config = dict(
    model='sound classifier',
    dataset='short pieces for a synthesised band: melody, chords, bass and drums',
    train_examples=26041,
    gain_aug_db=10,
    time_shift_ms=50,
    n_mels=40,
    hop_length=160,
    input='log_mel',
    spec_augment=True,
    win_length=512,
    targets=['key', 'tempo', 'melody instrument', 'drum pattern'],
    num_classes=[24, 10, 20, 12],
    arch='jasper',
    norm='groupnorm',
    activation='hardswish',
    weight_standardization=False,
    depths=[2, 2, 6, 2],
    kernel_size=5,
    stem='single',
    widths=[192, 192, 192, 192],
    label_smoothing=0.2,
    loss='cross_entropy',
    init='trunc_normal_002',
    residual_init='none',
    optimizer='soap',
    beta2=0.95,
    lr=0.0019,
    beta1=0.9,
    shampoo_beta=0.95,
    eps=1e-08,
    precondition_frequency=50,
    max_precond_dim=1024,
    merge_dims=False,
    one_sided=True,
    adamw_lr_other_params=0.00076,
    grad_clip=3.0,
    steps=20500,
    batch_size=128,
    epochs=100.8,
    lr_schedule='poly',
    final_lr_fraction=0.05,
    warmup_steps=4100,
    weight_decay=0.3,
    adamw_weight_decay_other_params=0,
)
Rows from block 2 of a small sound classifier, named by matrix and row number. Rows with one number belong to one channel. Each number is 200 + 30 x the weight over its row's rms, rounded and kept within 0 to 999. All counts start at 0. After the name is the row's rms in percent of the matrix's.
After each channel's rows are labels from the 100 clips, of 14976, where the channel reaches its highest value: "responds to" is what is common among them; "lies over" is the class under the peak. Only what is clearly more common there than usual is listed. The data: short pieces for a synthesised band: melody, chords, bass and drums. In brackets: how many of the 100.
# convs0: first width-5 conv, stride 2 (model.blocks.2.convs.0.weight, 192x192x5, each kernel summed), inputs 144-191
# convs1: second width-5 conv (model.blocks.2.convs.1.weight, 192x192x5, transposed, each kernel summed), outputs 144-191

convs0.150,118,234,248,210,222,199,217,172,240,193,163,211,168,286,209,212,237,192,221,243,294,205,264,239,190,243,188,207,207,271,192,202,257,253,206,213,196,203,207,195,174,222,207,243,231,206,189,166,176
convs1.150,094,176,147,177,240,185,170,193,177,193,127,146,127,218,204,199,182,176,237,175,170,140,173,176,208,214,222,207,195,214,205,151,182,203,211,228,127,209,185,224,196,252,197,176,250,167,207,161,255
responds to: pink noise (35); drum pattern: march (25)
lies over: no chord (100)

convs0.65,087,208,197,201,221,184,159,206,269,183,206,223,209,208,201,210,175,239,207,201,121,170,277,267,178,263,175,174,212,186,200,198,176,238,191,225,214,204,271,222,216,202,182,192,168,224,285,216,215
convs1.65,087,151,181,137,217,171,209,233,245,175,195,134,168,213,218,242,221,174,200,185,170,254,166,208,181,157,199,171,200,140,184,166,168,283,196,160,178,255,190,166,188,140,199,102,189,211,196,201,226
responds to: white noise (36); pink noise (35)
lies over: no chord (100)

convs0.118,102,212,253,227,195,174,188,253,190,182,142,258,194,150,223,264,227,173,203,202,184,205,231,217,207,185,209,245,227,200,217,163,223,186,144,202,248,230,195,167,209,271,208,231,162,187,190,213,171
convs1.118,099,163,150,183,244,165,201,198,152,205,180,180,219,213,247,228,236,326,241,200,190,158,187,207,213,199,196,210,159,232,175,254,201,228,171,222,216,220,209,240,185,167,254,188,230,218,189,185,209
responds to: tempo: 70 to 80 bpm (30)
lies over: no chord (50)

convs0.112,092,238,178,183,185,224,173,220,187,189,255,249,198,214,238,302,176,178,219,181,215,245,199,165,161,172,212,208,203,249,214,201,181,218,280,188,211,150,235,156,215,230,207,196,208,214,172,215,179
convs1.112,092,226,195,227,209,236,160,191,188,221,226,122,158,200,187,176,203,221,226,235,153,218,250,171,200,166,145,206,172,151,170,243,216,221,176,180,188,204,204,188,158,169,163,203,165,185,188,216,203
responds to: pink noise (41); thin (high-pass) (40); white noise (31)
lies over: no chord (100)

convs0.16,092,205,181,163,177,156,209,193,171,230,120,191,233,185,224,224,177,227,215,210,188,173,165,192,180,209,216,219,220,192,207,242,222,233,184,206,184,246,181,187,222,200,219,218,189,183,168,176,238
convs1.16,089,175,170,219,223,180,211,208,190,192,147,143,185,195,229,209,228,194,199,156,140,231,197,241,202,200,249,193,226,181,180,181,170,225,246,163,190,194,153,152,125,189,186,177,183,234,197,219,246
responds to: white noise (42); pink noise (39)
lies over: no chord (98)

convs0.64,102,245,217,194,251,221,195,207,262,191,256,246,243,227,227,249,190,228,202,178,206,228,253,221,190,187,194,195,202,205,221,198,160,228,229,214,208,202,257,223,175,195,215,176,168,222,246,192,233
convs1.64,094,158,166,123,229,213,169,214,157,182,201,141,203,230,166,254,212,225,190,181,194,182,193,150,204,161,162,197,202,156,185,213,182,251,221,201,175,209,201,130,195,200,217,96,171,212,169,205,180
responds to: text has "noise" (31)
lies over: no chord (60)

convs0.145,084,283,207,188,204,220,169,249,182,236,148,208,149,173,183,191,209,199,180,214,215,279,214,249,217,224,193,203,195,219,194,207,184,258,170,234,178,191,191,163,206,227,162,208,204,152,181,187,192
convs1.145,096,202,173,181,203,266,195,210,198,174,156,145,75,188,198,189,190,256,201,217,184,168,172,176,188,169,250,109,210,211,205,188,163,199,191,167,125,173,185,179,187,220,204,176,250,163,188,171,235
responds to: pink noise (41)
lies over: no chord (90)

convs0.57,085,221,143,173,219,184,192,264,199,185,257,183,216,177,222,304,169,197,205,170,177,209,232,206,213,219,191,167,152,176,184,224,187,273,235,197,278,213,259,207,220,207,182,186,213,190,213,182,253
convs1.57,087,172,275,167,240,202,184,212,223,186,193,146,186,227,200,222,201,165,252,212,177,198,206,221,203,181,156,198,198,148,162,151,168,249,189,220,194,198,204,227,207,186,204,136,183,232,153,192,207
responds to: pink noise (35); white noise (33)
lies over: no chord (100)

convs0.152,159,163,188,239,206,162,196,208,211,199,238,195,228,193,165,203,164,186,216,163,213,206,215,234,179,198,206,231,226,200,226,230,270,218,202,241,219,234,219,269,195,206,190,232,253,251,234,206,168
convs1.152,107,270,205,155,178,179,219,173,231,205,164,172,188,192,216,194,215,148,177,187,198,163,270,204,239,101,185,213,212,190,196,180,132,188,185,247,175,215,188,205,211,233,203,169,187,209,186,240,220
responds to: pink noise (35); white noise (28)
lies over: no chord (100)

convs0.115,086,192,209,189,201,217,143,248,202,218,197,226,203,213,215,250,159,198,167,191,206,216,236,166,175,216,229,209,228,195,199,193,200,229,346,261,212,218,227,201,188,209,265,225,224,181,225,199,178
convs1.115,090,243,189,263,262,188,183,164,227,226,196,142,228,191,186,217,243,200,250,196,196,200,192,225,196,236,144,223,212,199,190,247,194,258,186,166,236,214,263,320,151,153,205,213,202,244,220,166,223
responds to: thin (high-pass) (44); pink noise (39); white noise (29)
lies over: no chord (100)

convs0.30,136,169,184,179,187,213,207,193,211,205,179,173,254,194,261,166,193,187,227,158,188,175,212,178,147,224,192,124,128,203,189,190,160,165,185,202,179,193,179,216,130,159,129,194,138,183,170,207,199
convs1.30,115,150,229,191,126,193,210,223,224,197,159,201,166,226,216,214,212,202,212,231,205,206,184,205,206,121,220,149,217,207,194,184,181,181,181,145,202,194,189,232,211,261,201,191,194,121,233,203,227
responds to: bowed string-like (33); key: F# minor (30)
lies over: F# minor chord (25)

convs0.148,090,247,186,171,238,195,171,184,261,220,178,197,188,237,186,192,203,181,183,213,261,237,233,234,205,203,182,213,215,198,198,173,239,235,202,213,197,190,195,197,178,214,179,225,197,194,99,193,181
convs1.148,086,163,186,213,235,210,173,184,171,206,179,138,140,211,186,228,242,212,220,195,184,153,156,201,208,206,226,199,206,204,221,134,177,189,211,217,160,205,158,214,188,246,198,161,269,154,210,168,244
responds to: pink noise (33)
lies over: no chord (100)

convs0.77,087,198,203,236,188,220,161,203,182,190,205,202,240,177,221,134,192,181,191,219,224,204,145,181,184,174,178,204,200,206,192,219,170,259,222,239,188,219,165,184,184,215,187,192,226,189,191,139,253
convs1.77,098,213,204,185,184,230,189,197,170,179,208,147,151,194,172,248,217,232,186,221,236,190,173,195,209,226,214,182,204,179,203,113,190,226,170,152,149,204,178,154,201,198,166,136,164,183,198,176,167
responds to: reverberation (60); pink noise (41); white noise (39)
lies over: no chord (100)

convs0.58,084,199,235,180,195,204,199,149,234,187,181,212,245,176,190,282,161,170,202,220,199,278,262,149,207,217,235,184,212,162,203,251,191,259,181,210,222,232,207,159,207,208,207,214,200,234,262,192,117
convs1.58,090,160,187,160,270,179,197,198,197,230,204,168,242,199,244,249,201,190,188,157,170,187,138,212,204,211,200,167,167,161,213,206,196,193,221,134,180,175,199,70,161,154,206,118,195,273,210,207,248
responds to: text has "noise" (37)
lies over: no chord (69)

convs0.138,085,199,246,244,214,212,279,207,271,172,203,189,193,313,214,151,212,172,258,239,258,150,243,249,199,239,212,181,223,208,195,196,209,176,225,187,171,223,187,196,187,193,166,208,190,212,227,216,210
convs1.138,097,165,131,146,160,158,203,213,171,183,159,157,120,217,174,248,204,183,194,173,205,190,170,146,195,208,172,216,216,173,216,179,165,210,166,222,147,219,174,162,175,174,191,188,205,181,179,192,210
responds to: reverberation (61); text has "room" (61); text has "reverberant" (61); string section-like (33)
lies over: no chord (51)

convs0.52,083,175,210,199,179,205,177,190,228,178,120,173,176,214,238,275,171,219,210,206,219,182,262,205,174,223,211,210,185,207,193,238,194,206,164,192,189,218,219,227,210,203,260,213,182,210,195,230,258
convs1.52,098,207,199,189,204,154,178,151,180,225,202,179,172,190,217,256,198,202,239,168,228,193,174,192,221,186,163,228,174,167,193,178,184,230,206,199,169,229,139,86,153,197,164,165,229,214,190,188,261
responds to: pink noise (40); white noise (36)
lies over: no chord (100)

convs0.97,091,247,222,202,149,237,142,169,157,207,323,224,195,192,240,237,194,199,185,205,214,274,198,200,195,203,192,277,219,229,178,183,205,226,186,176,175,187,206,184,158,254,253,213,197,181,178,173,173
convs1.97,096,206,161,234,195,240,167,207,241,178,220,205,199,202,220,241,170,207,193,258,173,178,242,182,206,192,152,231,208,181,149,266,205,186,183,168,207,167,258,241,211,117,213,225,175,239,165,179,183
responds to: thin (high-pass) (35); text has "noise" (31)
lies over: no chord (57)

convs0.79,098,211,204,298,174,195,240,222,193,223,182,162,241,228,240,183,241,228,156,189,211,150,207,190,173,228,186,217,168,197,187,165,166,221,183,164,182,197,213,201,183,219,179,195,226,190,203,185,185
convs1.79,089,199,197,128,188,191,175,205,235,197,189,187,145,205,178,228,223,207,174,181,177,177,150,212,209,238,234,196,229,176,205,175,164,242,188,141,193,215,271,211,184,216,179,110,204,177,176,175,223
responds to: reverberation (62); white noise (41); pink noise (40)
lies over: no chord (100)

convs0.43,093,136,172,203,170,186,196,198,225,210,124,177,214,202,261,161,231,160,200,216,169,144,207,122,202,184,244,156,206,181,252,174,191,161,192,242,158,138,229,176,211,200,225,178,263,215,172,210,210
convs1.43,090,170,183,235,179,220,183,179,232,213,172,199,162,214,228,145,263,221,159,237,234,163,229,195,194,169,250,198,243,214,138,194,170,191,222,202,188,197,207,198,203,198,171,201,277,179,226,190,245
responds to: key: A minor (25)
lies over: A minor chord (25)

convs0.111,077,193,271,177,170,206,199,232,199,209,186,197,175,167,182,219,198,216,206,201,200,269,210,150,211,207,190,192,219,190,190,208,187,166,134,62,194,192,228,160,199,225,215,208,211,222,184,211,140
convs1.111,117,189,199,237,195,116,183,142,238,215,177,216,199,173,233,270,206,208,227,193,203,207,213,182,222,189,152,160,169,154,219,210,178,184,251,205,246,156,171,234,203,170,128,236,240,210,199,183,200
responds to: rimshot (72)
lies over: no chord (51)

convs0.59,144,202,181,247,208,219,221,244,231,161,192,192,236,195,177,240,196,248,154,175,183,218,226,232,202,202,191,151,182,161,186,181,136,241,201,195,235,221,189,249,205,191,183,92,145,130,166,172,210
convs1.59,103,195,187,196,240,203,213,181,134,209,190,199,247,184,227,194,209,138,244,235,220,193,142,189,208,162,236,151,196,173,230,194,235,244,194,236,168,202,256,194,184,191,214,154,225,198,201,163,239
responds to: text has "noise" (34)
lies over: G major chord (31)